config = dict(
    arch='vit',
    model='image classifier',
    dataset='dead-leaves pictures: piles of overlapping shapes',
    train_examples=36250,
    image_size=32,
    crop_scale_min=1,
    horizontal_flip=True,
    targets=['palette'],
    num_classes=7,
    norm='rmsnorm',
    norm_position='pre',
    hidden_act='swiglu',
    mlp_ratio=3,
    head_dim=32,
    fused_qkv=False,
    bias='all',
    qk_norm=False,
    parallel_block=False,
    inner_norm=False,
    drop_path=0.15,
    patch_size=[2, 2],
    layers=12,
    width=160,
    positions='learned',
    pooling='class_token',
    label_smoothing=0.1,
    loss='cross_entropy',
    init='orthogonal',
    residual_init='none',
    optimizer='muon',
    muon_scale='original',
    learning_rate=0.022,
    momentum=0.95,
    nesterov=True,
    orthogonalizer='polar_express',
    adamw_lr_other_params=0.00092,
    max_grad_norm=1.0,
    max_steps=8200,
    batch_size=192,
    epochs=43.4,
    lr_schedule='wsd_sqrt',
    decay_fraction=0.3,
    final_lr_fraction=0.1,
    warmup_steps=1640,
    weight_decay=0.0,
    adamw_weight_decay_other_params=0.05,
)
Rows from block 9 of a small image classifier, named by matrix and row number. Rows with one number belong to one neuron. Each number is 500 + 25 x the weight over its row's rms, rounded and kept within 0 to 999. All counts start at 0. Numbers have three digits each.
After each neuron's rows are labels from the 100 images, of 14976, where the neuron reaches its largest size: "responds to" is what is common among them. Only what is clearly more common there than usual is listed. The data: dead-leaves pictures: piles of overlapping shapes.
# gate: MLP gate (model.blocks.9.mlp.gate.weight, 480x160), inputs 0-159
# fc1: MLP up (model.blocks.9.mlp.fc1.weight, 480x160), inputs 0-159
# fc2: MLP down (model.blocks.9.mlp.fc2.weight, 160x480, transposed), outputs 0-159

gate.72:477503492521548474513485500480503531473491528507516497484497493521537517523515530529521493547493484474495514515459504529497512473509533445482521459525481487497517506472516557492484480525521482495548514519493507481498546518561523490470497520490539515531467489515484502463465471485518509438479555512521496466495505502467511487510476488499509478458467429522497462519468517532479497524537486484505439497459517503505484499469463528518472485498540490492459516474516465498502493509503462
fc1.72:487501485474477503495504515542501425515482440486476526502509442482482491506501491488485514460522538537483472461521483492531442508519456517503462558512520492514486514485502463529496498495494528462466484469479475523509464492439481508513518487501517483504536488494508508549504491508505495538496470478488482531517520552534483503508516488485500508510535552504511537485500504498511485519469556524492535517562455504482514518550527489505508498499517479532516472505496497533474499483505536
fc2.72:475495502478434524537515481511459492528489440510510505489511473514508470493512476515530484515478499472484524484517520481509517530512507488485502453495461478489491480512505441498477493537490465526504459521515526520522458516465471517496483472523453467486490518495466514502488467503508521494480503537503513531487540546510518483470534463479495459518456462474489529491490487554500537495475528475525501497513453485453490544516499517511496520456512526518476491442537535512456515511510477
responds to: pastel; vivid

gate.436:479496547500497514495497435488543538550516544448479484515507555536552526498511504517471502483477482520530467493492489518473492483482505527519476498469481512520487495486476506494488497489497491529461480514479474535517523512454505507510494521463477486433516480483477527475510504515490557487467511510448507491518498503447522520501509436521473508507491520487487469473539527509502513514499459492514499477512499521524516529475541487502442498490488513483502500494540466479518542543472467
fc1.436:474486497527504513521510504498467480503498494524499501500525512464493462495505501479506523569505485432537510497515505460550481527507532497467536568504494553491498537508477508476518527538491492476495519464521539510520508496533544488513507496475517490527498453521480499500518466508471496492516526497510521510512457517508529486530475481502491508504496469499503514519436493459445470499519543506495490533477471481444549524477503520529533513507496498496534498514499519491525444436510516
fc2.436:468468467466462506483509454474495500476492529485464483536496490510496512554488505494528505450526497496511483497467472554491504537469492492474534538484494478478497543498530479531503496526486477475531490472531475492475500526520501475492491498505478498501497535470462523513543496538533443482477532488509520468526482477507478542564488456478501510447527490510499552516461493505493517501504533465502466492507483487533518539463451512501471528530485517531490465516510521523486476503473514
responds to: vivid

gate.111:512499515471562486551506464474498526504547527487488492483525491519515506522477513503491467507491534517487487548569528495462516537503487471486480516527532500476506484515516485483509483467505470464497459492495480503514483470522479477516435533475502485514484488502496508444491527512490520489506484510480496462525517556541548473500483526468506503506506453469482496500528524502505542452512519466527453480515511438511489513485490501501535490516495516528493498455471478544493523476525535
fc1.111:478496476510447522445524551505500515512493473477484473509498528489486488488521471507510540482504449496522512500440470522537478473509545552484515547482483451517484480520502516508491518523519509505486533516468509496495520534483513487512526466501480514442535523472475483521522471494500513520501512538523528547497477453465496484542547520524495485509512510531502538493500437482490452495481484495480527490474513501499521516498476523501491526493526473501448472524535471454509483508485466
fc2.111:511481511483491451445440485508486503467502506479535496508499520519500502443488427471511511511499490519499523494509468496496513467500494510468448556458475509507499493537530568503523502474488488516516501519464515470518515564523477518498492468492500493455510573520477516531516494475467482502515507513461511504505515456481497478486497486490479503499494480517485463490529418506541515501473514440530498509503510533517482509531471459510499503483486486490510511527499499477506511482509481
responds to: warm

gate.233:522490531489515425495478488541495488514497493480532482473458512492473495505515486497494477512464476498465511525443503472505493509527505531478488475558517485479469471512498487484495497492468481494457552520473498431505515475482516499476562464499517512458507497477538532472489542459503522512497502549536502485534521511514485507487550523480527490499497491544530488447479486450480465515489520542474515481529466511479521502497492456502490459477483507512466511507508496531503515483479483
fc1.233:482491459481480551490521526448496512489479494508455495507523555521531556539447528480523451478510484509522468506504486515507499517470531497509489568479525504489534496524496513505517498505497513501517462500519469549508447517487476535525517545506493507515492530496474483540531481527519489472490514480487542513489505463481523503537485510542453497522485491480514469519464541499488507465551481498536540505498524498557510491491497500502509541538543507479507510498492503450501500497520512
fc2.233:501498504505483481473473505499507509515481499503529508530517540527507513485508453476518499506500529473457550521475535441490486553478483527479501479507513482471429507512443496525478480504477469527496536508497486467508500482540498543497516511488524518444479494468490481492449551457535480515528478542486495506527454486529505486496507511470510503460515504468556472477465498492450518510497511560509489501514473553495507482482466483479496477493489504486490499457513473528508500528478497
responds to: shaded; vivid; dark

gate.249:514506485510536471496481481520509516471529514497491479556469503434485505479486513508466514495571479471501491491490542533507540494505472512476472485506471498506498514502505496504565465453501522472514524550468495492522569515530489487492466489468521513490536484478501539474524516519486475492496529509523498542484503525498495463549477546497522507534507523500503460533484503514478464457480491497496472549471505510514492517495500461481518516525427490519498482486485520528528478508477522
fc1.249:492487550457502537535510480509504538520488512504528498489485539496518519546492505478482480491458504476488520500508486504517479491498531466528516521454531528485514510487495500500492524483453457544436525520513511516568489454459498502543496514519522499517497471529479484505451504477503519487464506527565487507517496528494515468484511456472478479488460506459500533487535504495539504520461563481498519483491503497487475503520502509475516525466526464501519458498517507480460532523531472
fc2.249:481521514503440510491489509518497442457513494484512477535512475481516528480479502474509547500462475499517478491490466496532504436510470499500475508461494503498505503478510487500471469482537502478507553482496469523478540510497454511483469504486508535485501519480517505460516494529496515492477532483482511508502510501512491497515472550512507453487472484528539488472441487527480497485545563500457523512528485522532491472522517439479515468467529523542482534482499508533479513484531549
responds to: pastel; dark

gate.357:485474510484498541501551527488495543508498517489490469486533497489454513467498522539495484484505525541531574501493522471491474477509466482470506459514502481523471484523486456464535484490531492468521469512434516497505507555514523466502461491487486487506506550507456503475494494536508489502513439514490486510463473502502452515503469487456475505514530498512501482522527473503527525515503518503524483510503587491512482483496520503473464497526495471531520511493488477512483523514524541
fc1.357:500531495514489472507461475536505457508501473513516543519465478501549492533509482462496535506509481465477448505497463532513519507479544523519524506494502532484529531489499552515471531524465490512497534473564485520488504426495493539509525515498500494495514464478535502499516496451480506495500539485502518472546537496481567484487527504520512497490492492474498514473471544488491487489514469490490513493486423512493525517500462505509528504490512520448490481515515522477510489465498456
fc2.357:500489478527505537515535496488483535468522483528493456488507498477456535482482511548500482496507524525521546489496499496453487496517454497465502451510477498498492496471490446487491508468530506496474481535459499514505470547552524478508475484466473485514526542513485502469499498541522447513507486522464483530452519510517453500514444512493506504506488509504514479527524519496456543493514529516530504496513520528524475462484539495493517533513510491566476502489491472539460497537505529
responds to: vivid

gate.478:498508506463502528534527484497477458526496468503484520514529535503456550564522469478468507547505514533476527499509500496531457502510465554519506505495522557526490532519483501502440538508515480493470506480496513534536529511470491517511524521508498498485509518486527493481504509496501498555501503501473520504517495495505468496536583501456524472504503503493533512498523480463528501481493469481489550505536492479474501537524510519522493484489541506504478457536510487461501456506478455
fc1.478:490522502399511517538465490518487497509507493556476489463526485481465503509500491516487507504494477528492519497498502494523526533497478476467502532520520553506475515485467480479483501524464492452486516484520474491495549507500526494513533500494508487546505493537490510493487444522517529554494484493440479466495463455490487523546513492502535495492512497498503505494490534493508526503500449497454516492503507532491513449539517518518515468503524476558514464509519487485460464518464474
fc2.478:525487531504477528501519549471501515512487483486545489499492462480539521526527469519538520504503500483516557502476509498468491485507487508496430509517503469488531448513509472523482523481522494510471513481511499498503508504502504511480500537465517492491545518465515461461520498483491499453523530463522458534476468518530507497463479522487509501532476524535439467478506523536498534519549530506461472467466453453483487489515486491491504514471470522497500512501444517526469509505526540
responds to: shaded; pastel

gate.475:493456520473480509496524532486511492469534472512494509530554456443473497486545501502484469486529524490520489502564531492492522497519447505489476514481510470542489485530520488487530507494486547494497483504444519448506521531479528474553522490499503529478502542503477482522503472505497466543505472483490521530493502504505517503506481498471491524506517495489534531489469476481523515496472503500480560530529519443495472510555530497492505550541516528486539468489470494483502493482534506
fc1.475:517508476506483454476522490504467525471516468556500510552521483481487512484528524504536508471518484519527445467540491459492537489531459513515481488483526534487492526477484460514462527495512533508514475477510516492508499525479537473499530487512537574531539533489460512531494516499490497547517513468518480521502491441469482470519504530544501540477516530505478525495454511476482475498508514547507493551487507504489524480540534491517498458516500499521508523514520498513495472502529494
fc2.475:525550514493496470531496481512525537490454489500521534473469512526504470526459462522489493504500471493477490522504524455502483540451500496502454419512487499487493507505508476509481507499515511469484500454539476508519521470491493500474488530470504486509485508468507495469496555441516520498490526538486460499491502510508506487527494498506507527492478513515501445523496480484483514465513475486472447501471402555477490521448483519514519496482457527528515491500505484504488474505495495
responds to: dark

gate.262:480510488530531465487496520495509462469503523508513491490456495503550466526506505522507484526460454522507534488486484508498485497464511492475493526541511483481524500496531569498496475511505490473517512535471480445500519463522494512490502533491524517537499487543519514540520530498507539490497506520514509465541489461472497503486493494458506516452441486499486441473469526523459466548531454482471465477467501494500501507461487487504477469454545461490492519482490522524473484526501492
fc1.262:495506502467465541491478522500497471527479461521521519510534479487470510485502476467468544476539537459514460487485489470486486517545469502511505511450500502531474492473494438520507495496494527500484480454526496518484456502472487498514521495502476472487560512460453489503504504504481472517492506482502496521491525526525502503503522486520512473511537532503505565529492480503516554458477551527544535515542469509459505473559498486516527529533472515492520469512514478494501524476481503
fc2.262:448478497518466507512496517508490479513513433508519514509505495482524494517470501510519498510468521505467510490514534484516472516487454488508479528510482471491529531525523452517500499490490506533476491523500521531537448499490439497488468498515434496497471536535533511535482500527482510531521507534490491541510531518508514511455508485445491480528499465523495486484487513528456531513503520488480503474472491516445500561512525499484509503466526442508534483484500527562450508517476489
responds to: shaded; pastel

gate.96:458461499498475492463483559502488529486526492507533491450454498476539514482480508520478498481471489511489507506546507467457473499518510544465508449497474483528497487469483498466504490530503506499480492510476521495520479531496508519490468494486473533541499524492472505479532493521504525481502502466519499559508547547485468494461493528515539549542504503501462500486495533469536488504478535514517465547504490489520507512478502480499533480518482433488449548500513480496547497526508495
fc1.96:503505505543497510541516438505498465489472507428521490526515505524494492530509482519514490527504486481520499471483485572558538496428502486539518520513523534464526511503496481508470476502472528523480503506517484478468488467503527515532480520527490461498517510514501482474443450470475511512496498516520486451492463485486532512513537476471477460484470512458533496453531500523490537481490464496492515450486515518503466512507498534504498481477526524507486500510507513530471510497472479
fc2.96:484506509499509519477475524468510511511575510496490475422491513494531462494549504471486577475518482472497548529498497485469494488546513473480474459440529489534502514530505530497519511489518499479511500486499502484534504544463484515520454463506487502494484448510486526489509506544527517488513478488493532513510464498502474479490518522531512527491506503524455504513493506481533491541496484471506509491529475492522517492496486457489528524538479536505499472464511461435524518512514493
responds to: pastel; shaded

gate.92:462509546501490500499538443523561519532508508464472501511499511543535546521486481520501498496461516495483480518478537472486514491483544514522464508486476512496503492498489486488491481486478521533499461486488545522504500490449511510495506507499491543491512474497510507503483507469496524516469505544466503472514465485450506513503526482527424452514518491493491498500565518504494465537497463474491532481446536524512485457464548510508485463504496499496450523503532499502502499533500455
fc1.92:482487457483518518524463555468487489489507498526522521504526495459449471482510482449537505535536504464520523512504511528554472481504486483493531550517528516517485518517522490486508525509496475474507555484509457484513507470565504508492474471490507501517476511519497519468515520535478457498507501467542488516495515518544503501525518527474546516474491502474492488533437454498492510471513524516496468527488488505485489542527423506488490540493511521492540480494469501474499486499520520
fc2.92:498504473464485468506509491472486510461526463496477505517497467493522488503499511489489458481504499503532497517489431500509493477490499470541527561461482516470491513481498535497485499503522487497477513512553513518494475482546511525470490506480495474553469487456465517504502530496515518493462533524511468444472474486528497499543512467447511517500518493491511465523453491510463499480494492495524504559499432550500517521476457481502454483490475514452481477479517495486529478533487490
responds to: vivid

gate.268:488517511537541539546478493494472480514503505471464512493498517504494524524511480490486438515477561513521505501539539510474543558497465461511477455501536520489475518481481481547500489477469494467489456492508478510496481470502485486488449493486485494504452509513515501490493528514501498491502449449479478461501489528534512524496449509496518476476513481494489474523491560520451522470532515525507477483548499502523481523449524494508509492527507516516534483521474497536528530511521525
fc1.268:505537536527541485528459497499502490513481504508493552456477467494493516519492494487492473529466538495510503496546509497485488538488491485502487484533545514484492496473480512472544481495458472475499481484522488486489512432466516511454451508487479470534479483535542496446514522532545496480496461485472505457516510557543531531500480529472538485527481477502457476479506523479490498501504528513508479512549508480488464538499531522504541487497509504501510490493464522510488491497549532
fc2.268:493462470506514527488511512498508518502484512531450493510508469518508473590485552477497485524503495488523497528501524548516526507504512499514519453508538487483505516485487402521454468495502510469519493478553502552483463466496492484501519514518499503525488427469505497497489510518506519512501507491521466490503482516474498504506495477502537509503476516469508565487444556502473513493490447514518482475514491469510530480502488541525528484498509486481508485497476473524489496493493469
responds to: warm

gate.350:546523479512486473476522544484453489488498487528536471458520546441467466466491535523481530525498490534525558520500504468492484487514496492455510470502505511475533483511481513493495498506536506500494476525443525503464492528488484455463487514494519491521511515520518498494491488502490510480551481478514486496519511499554497492517480515459542548487475518512479529503457517475538513509512525501556490501516573513484500486524469503483504482528499476568475493492474500509497481501507543
fc1.350:473474531470488515514505445511546511525513538484477524527476487544509541534500477489519476481500480475450425483503499501503511495480506519517475558495506504502472499495534461490488514505474489504504544503527497510521556490497513530526518488501493530480477503476491506523523502479503496495458520541473511495476458492433484509468544497523456471505511494522524482484539468537478494489493461483425498506476456508505505497488535487507484491481493532439480511490520489489497525484511451
fc2.350:510506485559528543498502475499459476510539520508521507471511534496492506470526526531491527498563473455508515475497508536527503528493503442512554472446495500495508475516479501509539540450536507523519463530467477488486460496484485498485512468524487494519495513525486477447491498518512467465519496483475531518514509517542540496470454494469510511486492473486489510486496530509518459554530497523486542497509525481512473491511495494511508529494446518511506525496503536530516521517448530
responds to: pastel; shaded

gate.423:505490504508531557479502529482505499481516530514479461514513526500487496493526535550506511506547518529488435534542528484543518522506430484474504471493556495504482532509516456520500548489526516535477495497494508489542467532556494473490502479486470524496510505502470508483488491494469444539516451492485491525480491492497516481490507509511533549508537530468525486527489460471506463482508549495481461545526500521517512517512514523482487541514467503506507484519497508530503473476490489
fc1.423:542522473513487493548470494515500513481518532518549514466469514507515520477477533499520466508458504489522514528481474500475479501478506493484496526542462515522523492488502523499507477481505451507490515501484514513460518432516491512495449520472522489514492467495505492476495508507486573462503525507510449507495513523491541541488443503525489477529480456523472471489503560475510531498462513514529515469485543479552477503469476473478528517481503464536489541491473481521524520523508505
fc2.423:455522529528499473493520516488497488517468562456465495472508494513505468488486477492504532469511519515488507515516446512488484476506498530484549487470507467471480483483502486500512521467539488514524499525485489526527452529511486485470477484529459511501481507539481492537474453494488493501478502463518551477490503522533494528504504534483520498542510498515499506470509448517491498532550495477514496500544531520518488549467494505482476458454579444473504514509515512537516483536502501
responds to: dark; textured

gate.192:506521533475486534564447436510491480541475512482534484516484442497496519524483497483507485488510540487538516505523525497478507556513486478512480491495569497520499526496517476515503511494455466469530514497519524498516514458481530489495485522477500492511435509502493460479509517494504547492502496444512511473506452545526519522474487486490543517515520481500506507467510565505481533502501513505515498470554508507477482523480512516489555501513516507542494505495495480524492473494548509
fc1.192:503481487485487484435557565504517519456527489517475504504526544504498492491512495509514496529475447521504460490500481487505501446490508529511502491469430483500489496540486509490485490501524524534457490498480505517476476547516495512508532478501494500468549505491508520522510496476515473516469506569515470526480550481451472522511521495514480488492494531505508501539517438503500483480509518498480563550483532458487533477524463472500451498497474505488491485514494503483506501498472506
fc2.192:493499532526457463477494459478497482541498529455529462496489503483481511461515452507513514514482507501498527498467519500504487501471517501485484517489472512521508499546498558471536488499488525530467511490448484435526541493491551539487469503485530517478503557548471515499501525508508466512526541495473518516451480455522501512513520554489477517509514485493493465505499507534542506509534525493477481510473475537490456520508524497461458527501510481517508518477506519481508464528531482
responds to: grey; warm

gate.81:485514507467556468504501516477478514479489503521483502488463475486504523487515518504486498509511510473500565461463509495481483515501488527455527475503520522517503487551519528530533522524544435507499514496521440485467491502482512492522476526487466530528447485508521509502504524465517459488496515471529537510501500525515452480490472511477512501463518436507528533524461508498509547534540501499494455519517494495514503492483463454492499524549518476493500506470521485504479454519454507
fc1.81:517541494526535425486486539530484475461493505513478539561521459486545489499498480526497486479484522519504544526509501534514506528532498522489519461506520498492516528482499490450477524490513519461508454482486522481481479512480518511509474501512472522502495486490528517475526476479484478478502488453496498492490471535524509423513519494472508524509505485509480482535482536468498515558524522551456471488547485540502541531493489488512524508518500468483484467503508467515492508503524546
fc2.81:488490511526462534506495439537546522485473534482495488513477519529478517485512542491465503477547520486509455473525488424519536503477480494524494515484487482455488454458516515520538524503485506483495526524537489501479511488485485489491516473487499529443503514484509494539492507519543530535496497513509494510521477459469501520489502495512537464515519515495530461484522471546522458423479467491539497484455516472507497480514490556485482481496482480502523515476478506519514493480513495
responds to: pastel; grey

gate.12:511503488538508472519492525507471504538537511556569490471506536498535544506500509482514461540547504508548523480530508513519466518484483502452512477540481507508539559502511476502496515468507488466477523490492490494471520464519511489493447472483517513486486519513500488476474469497517476471485472491490474515519466519526514487484464510493489516458504491520492502502558567476516499498492524500459474522518515474507478530519500502490508533497460490544492529519446520517476491481556522
fc1.12:507472469497525531495481519459482529481509516506515497471474527489501505472506494483493464515438484510494504525525523499481523522489510461488499494478525474528482507489502442503549477444474471545479503499492500483521458521543477500478483488471496505515535513501487500496520547477486515509580468490516444482490504469500489546467484493511504541526525489485478464490496487494538553502489530479506464495512534482550478503489467496468499488485450540506549479524500478528541528537508507
fc2.12:479520497463488481510528492525495493465487496499527526552490451502493517453526460482522574493522516510472525484453479480485507499517503513532513494522508514494545525511479497475531485563533533494492511518523519521487547543492473493494521486504527517501470491522522532512495498482489502492457489520490539506501516468499505450471518459498488488488496507505510492523511435531489494487493486470512490522486531555480517487501552528495480450534543456472487518508490550439482492501485482
responds to: warm; shaded

gate.206:499491500539540512522489528492517440483537527475529465491464548486458516501493512485490480504516494527515569507508523506468532500503471482507480507546513512509519499501482509526521509477484492507518527519444491514470519478571454496484464496465454520513467505458526492489500481516513507485530503515515469506473525485519509492521447517529539519485543521515496458492510568501497503485476487506505495474521532517479522474485498425488492531492463472523511500499458500516512530505479534
fc1.206:491528517521508481541471481445505497476534517470503497514489543502495489524528538531523495490546495461500471516477495548517538529513470511518484436480502466506507478460505528510490489521534479527531504492522484535461557524489501465459494465505505482524508548481548484513517494489483487453532536535463514486453498456485449526506472501535518505484542500518491511489498533517535506469504468482542496503493538516528520499470481463475467503485484493521471526514484508494529494497485490
fc2.206:526533455511521457477502506492504524500475513480441512510499470518546522521471461586490484505494519520508484488463475512491499497517502512487524488506502505495458506483536550455537520484483494463551507465480489455503517534500551495472523514473511520560519498558460504499521523476491523510506530438523493516495494489511477490498510507489495522526495495501496482506520457483505494541475471486492503472477503480498488519449480521484489507502578499485519474486509487489524504538540509
responds to: grey

gate.287:496510488546507454472490554486455475466477474490522505482474473461525478466483510476448495498521533485500474503534467515498509504501491486485505525483505484504501505495467547484487511518494480462521485491523510511462479451524485513474516479512510486502498495548533519469482524500519487496479491495514509497517519495552548506506488528495555517457486535511470482521478548489450515483499485501497477542490524519470492525453473547467518543494471478492523487494495514559479472435482544
fc1.287:510509537429487467500522491511546531535508509486474500495489544556478514529485499508502484466437467519456483485437493491504490508511503529513452530507469503486528477480493460479493470475511500523501507510522491500513515505480490516536504500497513497446521491486483488515491513475524534512498526546519468459471513521452495545499550497529471483519525518504477482481559484535513520487463516495507521520504505491495518491492480456527462470471494499516482525497515480457532551484518457
fc2.287:501505505549525523481470473474429499473424495488529484494539477496509517490532506498486482518539542518514475538529501520483492489480500476482529540521481499504506509477499494531537505520493532477459510499571511506493477483578502484456487546492477513512532512495508499493530509482479478488532490447482525500528494499539497459561491482467495482472473512542514502488511533474517512536535531503464483490482484493533510505472494475472503515499491504498485469483467515495490508494466543
responds to: pastel

gate.56:489503515492523443500484515535474477521493482509475487503465438509496483467481465509445467486511540460467525492533527458493470516499527492491504497531496468527491476481501493533514507502479486482526518473485493507498474497504510487499492480502527544494503431516537487517504559522505467453487456454514567515536515532541490492473476503457507519521517511538496467497474498509496516565472483480450505515505487502492480514476525509528519540513490479476535493514469509490500528484534522
fc1.56:475485494474522441506497522528478475501480482496479489478485439506480492428457468492489490478502562473465532459493525444491450558515512495485485466528504440549482487479497496526498513500484506440515498480494496511495468488507535507512524508495537547484466474492500503501480532507516474479494487476513550514551502534534522486482483517481518506487541482517519519466496503501481501569497501507478531528515488516476512506466509503521531496543490493477527498485500513501492483505519499
fc2.56:497512491494468520515540503489522532506483500489538499549530542438499507482506494492503553467489470509507436518489492566523516471515464485547455522494524504488505516492513538497465527496473512531449501513483484497498520510509453508519485513471482476542505558516514536469526464497484534524513490480515463466505497471478493529509531480535490538515497476512474514529483474497530511480495460503544533504543509533518510520521496493485478474494556534496465483530519488502511534506519492
responds to: dark; textured; large pieces

gate.290:498483468498489505534546498527489495530525497504526503534539513508503483515517515457530498510541478512527496537503478494502490489492477515496494484485490462490476465494542457463473525520500513477516514505546518526471512490529522502536505502529504495494485503501441513475530494506528475451497521505480480485530478521484517477489509520507503482509531517495472533435541505474457437524444490482481546492462503474499493537431521481516487482500467482481452461497539544493469506470483538
fc1.290:489478499496456471524479506530508508522519457509536501478522524496546501552495482474513516516490526521503473551500471524488500521510480500518497515501478454484495486490515469464465531519528479501534503478549543494508512443517505495530490505510509466504479488468455507490477497512501475471478539513521473480581506511497525484470507525505497539550491523483527491452513472483485466559465497501472544500493496484473496533525509509536530471529481495473495475543486498481504528451465524
fc2.290:488526481502489503486504500487504543518503474516454507498485457502516475481441554519500443493517516522535536501439467520522540533562497501520489509520537500464523495444499529523488494488511490494519488490525491513491465500502509472457550504511514510502507482480538521505499517474519505470498510509525551468502500483480527522494468482483515467526513530504539492522498508507543520490484492537556472486524454506465499519529490531483525499518456497553481462518506452516487467533489494
responds to: warm; shaded

gate.298:487475510503489508535485485505534487492502495528516513496517512488493489504519527502504551494505509443529540514497465457492490533476481513517488482510499513528479478490502569567485479487550462530503472458484472515483492527482545490453526488485509508514511516529481454518525477487464509478512498461502515546475506506523499474544533533493509526498530495484471488514520424447514502488565511521480500540515498478505522506479518538492498520544457488555516510503522497524504490483476514
fc1.298:477474518489488512511493490488500464495511484497529484472520526517527505551475479488527502545489504462528523530454456481478489506502518478498496546449467517462526501531493475469473538506477450529513469431493486534474494543467522477516569493484492504522488503500449491516488491487515510478499525492510462547512491536498493494456485500546497519504482493512482488473480446457488496504508490501461498501489502442489551516531543490522519460527525519535509476508501516506469489517512505
fc2.298:517487513501449521516459494522502522520479498514519469515552516495512483502520504490538487500500524510520480520491485520453522479557472501573518510451458490496500498520522516496522537506478507492479517494495492506488484494482503489462481451526502545467502486533501484538453523488505471479481450525502501494485497510500511503533530496528520458496525500491480476469445445503471518531453526504508493503530452530498503551504495475500503474476528495484529458491497525439495459454506539
responds to: dark; textured

gate.400:524515491504426519475492522501517512512479535505464526493524509505475506513530482511525513501490465545493487524519468497517453520524512531469491550551476501503508526470476448521550459498510489491515487531520499525497517472485521474494526515487538462494494531513507529464525535491531536482513530509482520496518498503505532560438516466519431458538500526505476500471497489468534489525454506477488508491487469469469511482522514479513519494486514506455470509521499521525496470516511472
fc1.400:503536523515493505479490533484543481488498486498430479544528516498494522531510485462509502519511528504546497502525522525528512500540501497534489507483515517490499524501484484500532474513483518461452476504503469507501502521510507471512508492495539469511544506501539497497516490493501536499513515450513526466475512487539513448474510508497459483486507505471502495581504525508484564462501490551522477451499462463463475505512502498446495507518503496439549497495479499545456527509502508
fc2.400:522504479519488515485529492494539527489518509530531492499515461480481487530472484507498529520476528503490526489507489529485521455496442538479494514495513501519521482482513545431527500480509516492544467520494491526530485496491542517456463522469504473497495498496476532517514523550453534526528472488519520475521520513456529525516524469507499480536542509504497500516541511532467525496515505510512544503477485500508543480500487479463477463558498460487552505511529547485503508546471460
responds to: grey

gate.15:509497518445476523501508470480514452501497463471510497534483518491505487492492512507491533489510510465492496512526459511520491470508523506514522506487474493518524470541511533497526514604487521504504547520493492477463502474500500516477533528492444524489479517505532500509520485474482467510524507496499559515514485501490478493519502497470517494515455527520473518489444487508468439559472480481473523483468484555504478533513523548500500511505527521506504512452512530486485497500440516
fc1.15:474516521491468463487501460525515479492494467489536501520489552555521476513479505479490524495504497481496500514501462524512501487523521514519522519507492532473480485543456532484471519537508506478495564540515518470506503465462510501501537493514485478470466517484543484481501497490512497497477536521519542469533492476471498450531541499479495510490485524510493495472482482453460443527495511516480504469444478523478492476479490527463493509495553523465485527478456549480502499466460479
fc2.15:486495471531530502476506516513441503467510505497457499490518475493483480479498480526485529500493521527500513476498493483461487465480491515476501445502501512515528506505516432491506468472519494517483472500475526533492511545513507486477467455480497524487503510470509521500465504566482465516528502489508522507475573498513479538495492506525511486497522481539470500561503483521458534468522518497532506508492591518521529500520534511482509486505536459511487527509508493494431490478493535
responds to: vivid

gate.454:497478484489493525484534499487502477477501505521512514527531469469488478490538535502506514458536501517500501479511562450496464472534503517483518518491526525500479547498480474505554503453533516486490484504475497500538496547483527499505522473508492538480538498489457487516520518492491515522489488438485517568519498504508488476517540501498519550543532518512533500498443474502511492503483557523496494502506490492511526480521556498470484531529519529540499502515497494521506479509552567
fc1.454:495480527464497474532507556527488518474494481475494512470525471497466485508479489484477481517551532512520540456527528500505467528505429521501469534471513486515481498519538505502539525517516519486531467519464504494549494515483501467491465502484477497498500495527483473526478507484495518519502490470486525536535524533479493507471493467471557525504510513529494523489559483512542529465487516531468535486454485483481507492507506512544539514563495504511532479509498457504461482537505503
fc2.454:509499509466495465527462530497520492490494477502465498511479503509527469522457523518510504517463490458470450485518502492492516500498480469551489423508533448490499515488496461522450482487520501506510493494493525490502483495477496519512558522466549485530488469469517492465499573467473531503518498522538453495492483483439496483522522482524506535513487466496508480495503480507467474536481457497453509490481445509525479532490497520530504500524468504496463491510508477493482494496542471
responds to: dark; textured